Rows from block 3 of the audio encoder of a small contrastive audio-text model, named by matrix and row number. Rows with one number belong to one channel. Each number is 128 + 24 x the weight over its row's rms, rounded and kept within 0 to 255. All counts start at 0.
Before each channel's rows are labels from the 100 clips, of 14848, where the channel reaches its highest value: "peak on" is the class under the peak. Only what is clearly more common there than usual is listed. The data: phrases spoken by 400 fixed synthetic voices.
# convs0: expand pointwise conv (encoder.blocks.3.convs.0.weight, 960x240x1), inputs 180-239
# convs2: project pointwise conv (encoder.blocks.3.convs.2.weight, 240x960x1, transposed), outputs 180-239

peak on: /i/
convs0.228 [147 157 134 133  83 142 122 130 129 112 127 104 114 133  97 125 122 162 101 108 104 119 131 172  65 111 136  99 131 134 139 108 133 111  99 139  99 111  89 166 125  72 125 170 108 141 165 136 102 133 157 118 103 158 116 120 121 115 161 106]
convs2.228 [106 140 152 158 103 137 152 132 130 113 144 118 136 163 120 118 144 123 125 152 114 136  95  97 105 128 147  93 176 104 159 130 174 106 111 107 169  92 186  89 119 162 128 179 137 144 126 111 133 127 100 125 160 127 100 118 149 113 124 147]

peak on: /aɪ/
convs0.91 [ 69  95 101 142 119 159 145 160 163  99 133 141 106 109 118 139 140 128 151 106 114 133 138  80 123 167 129 113 113 142 121 124 127  85 159 138 116 119 119 143 129 101 123 105 130 122 130 150 103 126 125 119 144 115 110 157 140 135 105 117]
convs2.91 [160 144 147  86 134 138  92 142 148 103 135 117 149 144 115 117 129  87 133 132 129 174 133 118 116 149 139 105 109 129 113 132 157 125 112 105 103 114 154  89 141 170 128 128 150 133 149 167 120 143 114 146  94 135 129 123 130  99 110 119]

peak on: /f/
convs0.589 [ 97 125 141 167  93 132 111 104 104 173  86 108 160 115 126 132 127 116 122 135 112 160  97 133 120 114 123 113  77 140  96 125 120 161 155 119 155 154 153  79 126 139 123 125  99 144 164 131 138  95 138 120 145 112 164 131 120  78 129 176]
convs2.589 [148 138 147 123 165 158 101 102 135 150 113 101 164 101 144 134 135 125 138 133 147 108  95 120 128 100 142 161 116 139 157 102 109 153 161 124 137 142 146 175 136  85 174 107  89 111  94 113 122  89 140 124 101 119 144 157 121 126 128 138]

peak on: /ɔ/
convs0.530 [124 144 136 136 129  99 155 166 138  96 109 110 160 110 129 156  96 134 137 134  95  85 111 142 112 143 136 167 129 120 137 159 120 121 123 130 146  89 127 174 115 147  87 118 146 113 123  87 106 141 125 154 114 107 125 158 150 184 164 110]
convs2.530 [129 119 135 121 104 152 126 127  97 164 136  87 103 123 117 130 156 150 123 116 136 128 120 106 129 150  94 147 101 125 133 119 157 151 147 149 150 149 112 141  85 205 140 122  92 135 114  93  89 119 108 120 146 134 123 133 107 103 111 129]

peak on: /t/; /d/
convs0.291 [123 123 113 136 114 140 126 154 150  93 132 116 125 124 129 139 140 136 135 111 138 118 124 132 140 112 108  96 176 154 175 130 157 164 180 139 152 116 141 101 128 102 108 123 139 135 150 148 125 124 131 118 162 114 140 137 124 133 119 140]
convs2.291 [162 108 118 125 100  92 112 110 110 128 142 139 140 123 112 185 132 139 118 107 110 142  98 172 150 139 181 139 128 132 105 115 119 121 158 107 124 123 139 117 122 109 102  99 139 136 139 137 170 127 138 117 156 144 114 184 150 102 158  92]

peak on: /f/
convs0.571 [144 151 144  75 117 116 123 108 151 119 156 147 118 119 119 105 118  86 142 102 113 140 103 171  98 147 123 178 130  53 106 129  84 142 138 118  54 152 149 103 107 131 139 120 116 109 102 130 124 142 114 160 100 136 130 109  78 142 124 148]
convs2.571 [117 168 124 143 131 136 120 147 122  91 130 133 149 102 100 133 113 125  88 149 145 123 148 109 126 130 135 119 112  74 124 121  92 175 154 157 149 113 116 160 117 154  86  89  75 141 133 107 124 152 130 146 140 147  97 171 109 149 127  84]

peak on: /ɔ/
convs0.746 [108 138 104 138 104 105 130 126 165 164 134 152  75 126 134 122 143 142 114 122 114 121 109 131 134 154  80 127  75  97 131 140 116 141 143 141 119 124 146 103 145 107  85 143 109 130 101 121 127 136 120 129  91 153 101 129  96 143 151 124]
convs2.746 [123 115  88 124 131 148 122 161 141 103 123 104 151 124 120 146 100 130 147  99 119 131  81 117 166 161 158 103 154 150 145  94 138 118 132 109  90 146 117 125 139 152 165 154 101 138 112 147 180 119  85 105 106 205 154 123 138 128 146 158]

peak on: /ɝ/
convs0.657 [111 152 135 135 147 187 113 155 136 169 109 138 109 126 161 143 174 136 134 101 136 117 120 116 130  94 177 116  86 105 143 156 102 156 118 116 117 125 159 150 143  76 104 146 116 105 150  72 126 118 127 126 148 131 178 131 112 138 122 158]
convs2.657 [112 107  86 114 148 118 116 112 160 162 121 120 104 137 154 113 155 137 155  92 150 125 132 184  84 136  81 158 124 143 146 126 107 115 155  88  96  88 139 102 121 114 128 103 133 136 145 142 141 156  91 118 137 146 148 125 150  76  78 123]

peak on: /b/; /g/
convs0.1 [120 136 149 121 149 129 130 121 135 108 171 147 138 152 114 111 111 132 117 141 166  96 179 151 145 124 129 159 108 155 124 171 129  99  63 119 130  93 142  79 129 136 113  71 108 139 141 126 140 122 126 137 106 130 107 104 124 138 148 111]
convs2.1 [126 152 124 139 149 143 111 167  97 126 154 137 111 154 101 132 114 113 129 142  74 159 121 152 106 145 127  96 112 162 146 132 132 109 134 158 194 170 105 147 120 122 157  76 110 118 127 144 126 132  97 104 159 109 130 164 107 161 147 158]

peak on: /aɪ/
convs0.513 [ 91 140 130  88 130 115 133 122 158 137 124 125 101 126 157 100 176 107 102 121 188 127 155 130 103 119 147  60  72 116 152 147 139 120 112 114 117 125 106 143 138 104 147 149 123 114 122 122 113 154 149 111 161 120 129 138 147 168  98  86]
convs2.513 [ 97 131 153 134 145 158 176 139 124 120 131 127 106 136 143 125 118 139 130 109 146 151 115  99 112 147 121  94 111 161 145 140 163 123  93 100  97  94 116 143  90 110 157 142 135 146 128 100 143 127 108 162 151 102 119 108 124 109 132 118]

peak on: /i/
convs0.25 [117 104 168 137 105 115 157 105 144  78 141 124 111 113 110 137 122 119 128 142 127 118 132 141 144 176 121 111 129 130 114  92 108 180 138  99 119 130 170 119 108 143 126 176  81 118 115 115 180 174 107 131  89 143 160 166 117 128 125 127]
convs2.25 [146 121 171 120 120 108 142 111 141 104 156 110 132 154 125 138 130  88 147 124  74  95 141 117 103 108  90 128 142 152 102 110 144 140 143 109 128 139  92 124 136 127 122 136 128 107 115 110 127 161  86 140 147 156 170 142 121 181 169 104]

peak on: /ɪ/; /ɛ/
convs0.259 [100 106 132 139  90 131 162 165 140 134 117 138 134 138 135  88 171 153 133 141  83 117 139 132 117 149 178 163  94 143 163 139 155 153 144 111 118 150 169 161 125  84 123  96 135 146 152 133 127 107 115 119 115 143 113 138 109 120 108 117]
convs2.259 [107 146 145 160 127 154 113  97 146  87 179  66 183 124 105 128 109 157 127 119 133  93 152 151  99 144 139 115 121 120 150  98 114 125 110 118 129 103 139 185 106 127 122  92 126 126 121 169  76 134  96 149 135 169 124 122 114 114 105 146]

peak on: /ɪ/; /i/
convs0.229 [105 158  94 109 162 155 119 159  93 128 156 113 114 142 121 156 115 124 107 106 152 101 157 122 147 137 113 131 154 130 118 132 128 110 106  74 129 117 100 125 176 144 113 143 154 138 130 100 135 121 125 152 129 128 178 103 129 150 146 156]
convs2.229 [ 96  97 117 135 107 144 122 135 102 123 164  74 122 127 158 140 119 119 124 101 137 105 120 117 130 130 156 150 111 120 168 119 120 113 102 129 141 123 108 150  99 120 162 136 101 143 158 132 108 153 105 129 124 112 119 105 156 158 140 148]

peak on: /b/
convs0.587 [117 135 135 127 130 109 157 121 117 117 122 147 169 150 141 126 106 150 108 107 139 127 136 143 124 155 149 145 111 120 138 130 119  84  87 152  93 119 128 148 121 115 132 184  97  88 132 112  85 131 134 117 174 116 127 121 117  92 131 157]
convs2.587 [132 128 125 107 167 131 115 110 115 132 121 152 123 104 135 139 117  98 115 164 146 142  99 133 103 146 126 154 127 109 144  97 150 180 147 157 130 131 172 144 111 150 175 112  99 155 144 142 124 130  85  94 157 138 143 133 143 141 136  70]

peak on: /ɪ/
convs0.351 [138 153  88 158 140 186 142 167 167 129 161 154 124 111 156 153  96 151 135 111 140 155 165 161 104 147 102 123 160 120 126 129 130 167 107 185  84 139  98 121 103 144 133 153 106 147 160 165 154 120 147 126 165 102 162 111 164 156 140 132]
convs2.351 [109  91 165  75 130  86 143 117  96 121 116  90 140 111 124  88 117 101  93 107 134 155 108 125 155 124 132 142 136  97 159 151 144 109 151 159 114 118 126 144 104 138 127 110 157  62 155  98 101 133 143  98 150 135 159 173  81  83 104 132]

peak on: /t/
convs0.671 [149 121 131 142 147 138 115 166  83 100 154 108 125 119  93 175  86 118 145  81 112 104 142 170 173 131  93 158 115 127 169 119 117 111 154 122 113  81 120 130 147 114 133 126 135 111 133 139 150 145 102 127 171 104 130 148 151 166 128 150]
convs2.671 [140 118 113  73 162 111 146 177 137 149 117 130 133  99 125 135 186 126 140 118 165 170 139 129 157 140 132 115  93 121 126 138 114 135  91 111 152 114 126 143 132 159 129 144 126 152 139 170 115 153 125  95  95 148  59 139  81 150 144 120]

peak on: /ɪ/
convs0.429 [122 143 131 127 123  81 112 128 109  81 141 132 112 134 121 150 146 102 152 108 140 127 143 162 138 153 158 104  81 111 122 132 146 138 118 154 119 109 106 134 112  86 139  79 168 149 132 174 141 147 148  93  92 140 143 124 134  94 140 130]
convs2.429 [134 141 123 115 162  60 113 129 123  99 125 111  97 129 117 125 147 161 160 170 164 156 130  92 143 106 141 153  98 115 131 110 107 129 104 108  96 147 172 121 145 196 152 103 188 131 135 133 128 153 106 125 134 149 134 130 120 126 127 134]

peak on: /aɪ/
convs0.127 [123 158 146  94 146 163  82 127 106 133 144 123 107 122 130 152 169 119 109 106 136 133  96 117 150  83  97 145 156 141 114 143 126 107 108 159 142  84 137 161 133 118 111  80 120 153 145  98 133 125 132 120 190 122 167 135 136 153 105  88]
convs2.127 [138 127  98  77 120 123 118 106 126  85 122 107 178 154 134 144 158 119  79 134 101  84 137 104 111 165 154 123 117 132 146 101 147 165 105 137 117 102 130 107  86 126 149 127 107 144 130 143 120 131 153 110 120 112 162 100 159 132  95 101]

peak on: /p/
convs0.764 [109 161 122  95 161 107 119 140 159 112 114 121 136 107 144 118 181 110 139 111 121 129 138 134 137 150 119 112 133 113 160 109 153 136 115 111 163  73  70 113 113  94 116 115 125 147 119 140 147 146 105 150  54 112 159  98 134 135 100 124]
convs2.764 [ 90 105 101 126 146 132 173 115  98 127 131 156 126 159 106 122  74 131 156 152 120 154 117 122 112 139 125 139  99 146 113 113 132 124 128  89 129  71  86 132 144 119 123 164 142 124 150 121 154 107 110 129 158 162 169 110 106  80 119 113]

peak on: /t/; /k/
convs0.735 [ 95 119 118 132 125 119 168 118 162 138 107 106 175 111 117 138 148  98 160 144 121 112 149 117 116 149  85 167 140 108 133 150 150 118 164 162 119 120 106 157 166 116 111 163 124 108 113 131 110 145 104 141 108  77 130 127 156 132 129 134]
convs2.735 [140 172 175 143  97 126 143 148 130 135  72 152 119 112 111 144 151 119 100 134 121 121 136 123 134 128 118 103 102  75 136 138  97 168 128 120 112 145  86 111 124 117 158 158 120 134 138  91 100 116 146 167 114 117 137 171 120 166 127 109]

peak on: /aɪ/
convs0.255 [116 111  81  89 112  95 106 124 138 144 156 167 172 156 162 148 119 151 136 158 176  93 151 119  78 113 144 148 102  95 165 108 153  93 157 196 114 105 119 128 164  82 116 121  96 126 144 144  91 154 168 141 108 140 128 161 164 145 158 119]
convs2.255 [136 154 158 138 143 131 156 130 128 118 169  92 146 112 132 150 135 133 127 118 131 157 118  70  87 143 117 126 132 121 130 141 153 112 131 137 116 115 130 139 145 158 109 189 133 200  93 123 103 104  59 145 135  98 137 134 109 158 109 129]

peak on: /ɪ/; /eɪ/
convs0.394 [115 100  83 144  80  77 112  91 140 137 163 129 115 167 137 133 120 134 149 145 108 117 155 135 163 133 105 134 111  91 174 144 134 138 110 140 119 112 126 130 143 126 145 135 165 115 123 104 112 163 159 154 170 159 118 106  99 139 186 110]
convs2.394 [151 146 146 160 155 125 183  94 122 121 151 132  97 114 154 113  99 124 116  91 142 138 119 106 152 111 102 161 144 109 138 106 112 147 144 139 101  98 178  63  81 118 139 150  87 154 110 101  99 155 142 127 131 159 127 118 151 195 123 109]

peak on: /i/
convs0.35 [ 91 174 139 124 129 126 121 162 120 126 121  97  70 124 128  89  74 137 139  92 148 110 147 146 120 143 112  99 141 161 139 126 138 122  85 163 114  80 130 125 125 114 142 156 113 124 117 129  84 112 119 131 165 128 204 165 139 159 111 101]
convs2.35 [ 76 118 145 141 132 156 100  96 101 115 101 102 109  95 136 123 129 103 127 131 128  99 108 130 131 131 117 119 113 158 157 157 148 138 105 129 102 152 136 132 162 145 151  84 138 120 170 151 121  70 127 130 116 146 145 110 113 138 106 134]

peak on: /b/; /p/
convs0.580 [138 168 134 130 142 149 148 101 100 139  90 143  99 130 118 133  99 108 114  81 127 130 134  67 159 143 126 119 120 165 110 149 148  89  96 148 114 134 126  84 136 148  93 143 128 147 136  95 206  64 106 175 114 129 107 129 142 129 147 155]
convs2.580 [153 123 131 158 139 100 148 137 122 125  90 131 140  93 142 118 131 105 143 139 108 133 109 131 100 127 155 102 119 150 132 162 154  70 143 136 157 118 101 185 114 184 119 123 109 125 109 143 187 120 121 166 169 142 159 102 116 169 111 123]

peak on: /ɔ/
convs0.570 [164 139 117 116 116 149 107 137 119 122 157 153  96 143 100 144 146 122 139 148 177 104 114  99 121 146 102 109 121 120  97 118 128 101 140 122  98 168 108 140  88  90  77 135 154 104 158 126 104  85 119 138 127 155 146 149 173 156 119  95]
convs2.570 [105 124  84 162 137 108 148  97 114 126 117 143 127 139 116 132 157  78 131 105  84 125 110 110 169 155 157 116 105 144 140 132 117 150 137 160 105 132  85  91  67 166 122 138 137 134 137 138 137 114 115 134 113 157 158 124 145 130 157 131]

peak on: /p/; /k/
convs0.83 [123 153 127 120  84 138 128  81 106 108  89  89 174 167 123 114 109 115 109 118 176 140 133 135 124 131 139 144 120 120 123 128 131 110 119 119  79 139 105  98 145 117  93 137 133 139 141 121 163 126 117 165 145 110 126 152 145 130 151 142]
convs2.83 [137 167 114 129  98 154  94 118  89 138 146  99 131  99  85 158 171 138 109 175 119  95 168 131 121 154 177  98 131 101 146 141 108 119  94 133 101  91 126 109 122 114 115  80 134 101 142 118 108 115 120 118 149 132 147  98 143  92 106 114]

peak on: /aɪ/
convs0.226 [136 111 144  95 124 145 119  95 127 145 126 126 174 131 107 152 157 152  57 119 112  83 123 130 112 105 151  82 153  86 116  51 125 135 156 113 114  93  98 102 123 177 143 145 107 119 104 111 106 147 126 120 110 130 115 139 142 102  98 132]
convs2.226 [112 121 120 110 174 124 155 119 130 135 150 132 121 162 146 131 144 128 144 146 149 119 114 126 110 126 131 155 116 139 147 141 114 139 127  91 192 167 122  96 138 150  85 106 105 101 178 135 104 142  94 136 140 127 144  94 150 111 124 129]

peak on: /i/
convs0.117 [125  96 142  92 118  94 151 176 130 140 145 124 111 127 127  94  97 103 155 134 169 108 160 155 147 124 153 119 121 149 143 118 160 159 116 138 120 106 134 101 107 111 147 144 107 137 140 113 100 117 114  79  73 122 118 134 124 107 160 104]
convs2.117 [ 93  91 146 154 120 146 146 115 148 145  91 106 183 140 129 144 159 131 158  93 147 124 146 121 133 116 130 148 135 146 135 119 158 110  79 118  67 147 171 175 133 141 146 147 132 103 142 119 123 102 103 144  79 105 153 101 103  96  90 144]

peak on: /ɝ/
convs0.333 [123 126 177 151 160 148 113 106 127 113 139 137 101 151  78 140 116 144 160 159 136 175 149 136 136 112 108 195 149 137 147 139 160 144 136 138 144 136 148 116 116  92 110 174 145 154  91 120 145  99 116 134 132 125 109 102 109 126 135 161]
convs2.333 [126 118 181 127 105 124  95 112 106 102 151 125 142  96 106  86 120 142 145  97 146  95 140 116 127 121 138  58 124 125  94 105 170 109 122 128 140 138 109 124 157 198 139 181 121 157 134 155 129 117 162 162 145 127 123 109 100 157 107 152]

peak on: /f/
convs0.707 [110 113  97 127  89 100 115 106 123 142 110 176  80 119 114  70 143 115 127 113 102 116 117 136 164 118 122 146 147 161 141 166 177 104 129 116 147 168 118 108 150 130 147 157  99  99 136 158 158  93 153 139 117 137 104  78 136  91 141 140]
convs2.707 [121 142 112 164 137 125 104  90 144 179 130 125 114 165 119  80 136 136 129 133 129 116 117 119 122 113 143 146 114 152 106 149 108 139 115 136 146 149  96 109 126 122 125 146 102  94 122 133 132 158 115 177  97 160 138  83  73 105 121 149]

peak on: /p/
convs0.321 [119 121 105 138 129 148 120 135 128 109 145 131 123 136 152 133 111 188 101 147  87 121 163 108 126 136  90 144 155 107 118 104 134 147  90  63 115  92 150 128 112 139  82 173 115 139 119 139 109 146 121 121  86 136 134 110 113 133 141 149]
convs2.321 [103 146 152 111 165 146 155  78 169 122  96  96  94 143 131 151  99 138 112 101 132 158 141  92 117 126 164 122 130 160 132 120 111 176 125 157 150 131 142 133  92 161 121 109 137 133 121 128 143 162 115 121 133 168  80 107 106 137 118 154]

peak on: /t/; /d/
convs0.463 [151  47 125 167 141  95  83 106 121 107 146 129 150 139 174 154 152 143 131 129 115  93 160 121 128 143 142 113  72 112 139 125 133 125  90 104 178 129 137 147 118 143 121 118  95 112 137 122 135  98 145  99  86 151 129 144 167 159 105 141]
convs2.463 [145 157 138 108 127 122  79 172 114 127 133 114 110 138  79 109 129 113  92 139 151 158 111 113 104 125 143 121 167 109 130 111 142 132  83 143 141 122 136 147 128 147 160  98 134 120 135 144 118 142 162 126  91  99 125 101  92 101 110 117]

peak on: /t/
convs0.60 [133 175 160 136 137 165 155 144 151 144 140 128 149 120 125 147 156 109 170  91 121  97 112 181  93 158 118 144 115 175 130  97 155 116  81 124 116 120 107 151  91  94 122  85 131 161 149 145 153 143 128 116 146  81 133 149 104 128 116 156]
convs2.60 [138 112 111 125 149 107 120 129 108 116  60  99 143 118 122  92 117 118 108 134 146 214  80 160 150 124 156 115 142  65 149 109 134 143 160 123 119 140 101 122 103 108 127 167  94 133 132 120 121 137 123 112 126 172 151 112 141 143 123 130]

peak on: /ɹ/
convs0.575 [114 155 207 143 127 144 152  73  87  84  81 101 124 102 118 147 131 140 133 165 112  86 100 179 122 127 121 106 132 141 103 133 144 111 147 133 170 149 153 189 123  99 112 109 133 150  84 135 182 134  96 151 112 151 136 149 119 139  96 143]
convs2.575 [159 138  90 115 118 126 183 126 114 104 155 120 122 145 114 157 118 136 173 108 129  99 110 119 132 137 149 118 119 127 175 106 111 142 135 151 111 111  90 133 114 120 159 136 114 133 112 173 104 133 120 146 119 146 153 104 127 131 148 120]

peak on: /f/
convs0.524 [ 99 138 127 145  67 177 122 130 131 123 150 145 179 125 106 116  96  70 105 107 140 155 174 111 119 107 154 149  84 141 122 107 107 131 118 133 152 144 138 128 129 155 134 134 115 150  91 122 100 154 167 141 106 132 112 157 142 162 118 151]
convs2.524 [116 144 131 125  50 114  78 134 136 161 129 126  60 126 135 121 153 174 143 147 159  99 163 109 137 149 172 162 166 131 124 156 127 143 139 170 148 126 118  94 138 129 107  94 135 102 124 128 177 142 143  90 141 131  91 105 117 118 142 129]

peak on: /t/
convs0.59 [106 120 143 144 158 129 115 106 142 104 120 120 106 130  89 126 137 131 154 108 118 129 100 163 156 169 117 143  75 131 148 135 123 160 125 128  92 156 154 158 129 108 157 168 126 133 154  78 146 146 161 119 121 125  76  91 189 129 126 101]
convs2.59 [149 118 140 144 153 137 174 121 113 125 105 175 121 105 114 120 174 179 139 125 118  98 121 133  98 119  95 129 136  99 120  72 116 156 149 120 155 141 106  99 114 166 148 168 114 143 125 131 120 148 104 110  98 167 120 157 164 186 154 133]

peak on: /i/
convs0.293 [140 142 141  60 126  93  74 165 123 112 138 130 102 114 176 133 149 128 115 121 102 130 142 164 171 127 136  97 155 122 131 126 130 121 129 118 139  96 153 162 133 104 151 147 113 187 139  72 112 132  94 115  69 129 155 131 112 158 131 129]
convs2.293 [143 153 118 127 120 111 155 179 108 112 138  98 103 118 137 192 154 173 156 155 138 137 114 119 148 113  95 133 169 133 187 108 117 129 174 128 158 128 117 101 119 119 159 135 114 210 146 152 132 126 125 132 129 115 147 132 161 135 141 121]

peak on: /b/
convs0.596 [110 116 156 153  43 121  71 147 147 122 125  96 152 123 151  93 114 169 132 162 129 138 135  82 112  96  97 141 113 114 145 105 117  93 116 146 153 120  83 107 154 159 120 145 156 109 145 123 116 104 127 101 134 112 127 118 122 115 124 112]
convs2.596 [138 123 159 147 130 145 115 110 149 132 118 141 100 112 107 113 182 131 142  87 142 114 157 135  81 144 168  98 116 106 147 107 160 131 100 162 142 131 146 149 143 141 130 146  73 152 140 121 142 127 131 130 153 140 201 115 165 105  89 104]

peak on: /ɪ/
convs0.585 [110 107 156  86 111 141 121 127 109 134 103 133 138 156 121 121 143  92  80 133 148 143 166 106  68 176 125 115 108 143 146 147 168 100 128 155 132 177 120 131 145 139 106 149  89 119 122 120 136 121 119 130 134 121 167  93 116 177 136 104]
convs2.585 [128 134 130 117  81 152 136 128 139 106 132  96 114 122 104 159 116  86 126  92 130  82 109 135  87 117 171 143  89 179 121 130 100 130 139 188 102 119  99 140 140 147 107 165  91 137 104 126 141 125 117 117 126 116 120 144 129 112 129 132]

peak on: /t/
convs0.521 [124 112  83 123 113 113 115  96 147 100 112 137 150 142 127 139  93  90 165 109 155 114 112 131 153 140 122 135 123 132  79 146 155 144 147 130 133 118 176 152 153 123 116  64 111  85 121 122 158 187 136 139 138 122 160 165 101 119 145 150]
convs2.521 [181 142 126 137 162 109 105 115 110 133 159 136 149 109 152 103 132 130 164 139 127 113 144 130  88  93 143 125 150 142 120 176 164 115 166 126 112 149 112 123 140 116 122 126 100  96 135 124 148 107 128 102  93 107 142 131 102 190  74  98]

peak on: /p/
convs0.58 [142  83 107 142 124 121 151 116  86 118 110 121  70 108 163 130 110 114 122 131 135 145 139 112 113 125 160 133 114 152 142 124 113 133 128 156 158 145 131 136 116  95 124 124 185 134 126 118 147 114 134 100 157 103 119 143 146 142 107 134]
convs2.58 [152 141 134 134 141 137  83 150 164 127 134 121 107 131 108 146 131 132 140 139 133 115 145 119 140 145  98  94 130 140 106 164  91 153  83 153 171 122 143 138 139 104 140 151 166 124 103 164 128 102 113 146  82 147 134 131 131  69  76 141]

peak on: /f/
convs0.555 [149 133 108 106 104 101 132 143 133 140 119 145  93 151 125 166 119  92  84 134 170 146 118 145 137 120 144 133 134 115 123  87  92 107 131 120 107 117 127 150 111 138 139 125 137 140 112 136  93 136 160 127 123 128 122 109 118 122 129 183]
convs2.555 [103 160 126 115 164 105 162 136  90 102 103 134  86 109 114 128 125 136 131 127  75 146 133  98 134 116 153 117 129 133 164 126 111 128 114 127 108 121 149 130 143 124 136 120  94 111 143 152 144 159  88 163 134 126 140 102 127 122 140 132]

peak on: /ɪ/
convs0.314 [117  89 106 147  67 134 116 170 133 136 149 149 138 113 128 115 158 159 127 124 104 175 127 151 137 154 135 143  95 106 139  97 160 108 126 106 134  97 117 135 164 131 149 118 118 115 116 139 106 128 121 106 139 148 122 107  90 122 151 102]
convs2.314 [137 160 108  89 158 142  78 123 106 101 162 149 124 120 111 114  89 137 146 158 147 115 139 121 151 121  89  93  79 137 137 144 132 117  91 153 130  96 179 143 163 136 133 119 156 162 114 174 102 142 123 140 107 138 140 154 157 115 204 168]

peak on: /p/; /k/
convs0.77 [137 130  68 137  85 119 133 100  98 106 130 104 146 159 118  99 146 130 101 109 151 142 130 168 113 111 163 164 157 120 154 159 129  96 117 136 133 116 119 133  98 128  86 132 128 146 108 133 138 124 138 129 108 150 161  88 128 136 149 131]
convs2.77 [155 196 132 139 107 113  79 120  76 118 139 140 104 107 103 183 123 129 118 144 125 117 170 144 165 160 162 138  84  91 128 187 110 150  85 149 146 132 147 104 119 123 140 111 123 116 119 109 113 111 146 148 106 108 135 160 115 132 108  96]

peak on: /i/
convs0.276 [124 136 103 122 138 139 120 121 195 144 142 115 163 130 116 146 116  99 120 126 124 110 142 122 142 151 156 126  71 154 120 126 148 114 159 134  66 118 187 156 117 139 126  87 139 133 187 115 137 157 122 127 101 109 140 136 118 135 100  84]
convs2.276 [149 156 122 151 122 113 118 111  46 115 119 146 155 117 154 113 144 110 141 140 129 140 134 170 110 168 130 138 104 118  95 114 100 179 149 142 133 110  97 137 105 144 145  95 131  94 112 109  92 132 112 108  41  99 121 127 126 103 115  96]

peak on: /aɪ/
convs0.253 [103 113  73 133 128 103 144 104  96 120  85 118  82 116 155 117  90 115 141 130 113 120 145 142 184 108 144 181 139 139 137 139 142 149 122 109 111 124 120 118 104 107 111 115 102 146 132 111 113 122 142 103 134 152 111 136 127 135 116 172]
convs2.253 [102 112 144 114 120 115 106 129 154 150 118 109 142 109  85 152  93 100 109 139 137 147 119 136 136  94 103 168  84 102 130  85 137 111  95 122 108 130 102 156 111  72 122 130 169 135 144 131 143 129 163 132 117  86 138 104 161  96 130 109]

peak on: /f/
convs0.184 [116 121 128  80 110 126 156 130 134 123 101 140 105 109 110  92 124 135 135 137 102 160 114 136 145 136 119 172 128 131 124 139 120 110 156 108 120 135  91 149 107 133 124 169 110 151 128 178 135 116 143  85 146 131 127 183 130 105  94 103]
convs2.184 [112 143 137 114 130 130 137 148 133 115 157 150 166 132 141 157 176 157 131 118 131 156 132 162 125 146 154 140 142 144 138 101  97 152 151 104 134 165 147 104  87 126 108 115 172 148 132  97 141 126 141 145  96 103 120 126  99 144 127 163]

peak on: /f/
convs0.416 [131  88 108  99 120 113 114 108 128 181  91 124 154  93 171 138  84 149 165 155 145 165 138 108 146 114 106 114 136 161  87 115 171 151 135 178 164 137 114 134 103 155 107 132 126 117 120 132  70 115 113  92 128 119 127 135 103 143 121 119]
convs2.416 [ 90  94 134 103 143 130 149  74 107 156 152 124  93 143 152 143 130 133 131 143 135 139 105 132 179 109  89 136 116 175 166  78 122 114 138  91 144 126 130 113 123 154 111 116 129 141 118 129 130 127 144 139 167 157 110 147 150 149 161 168]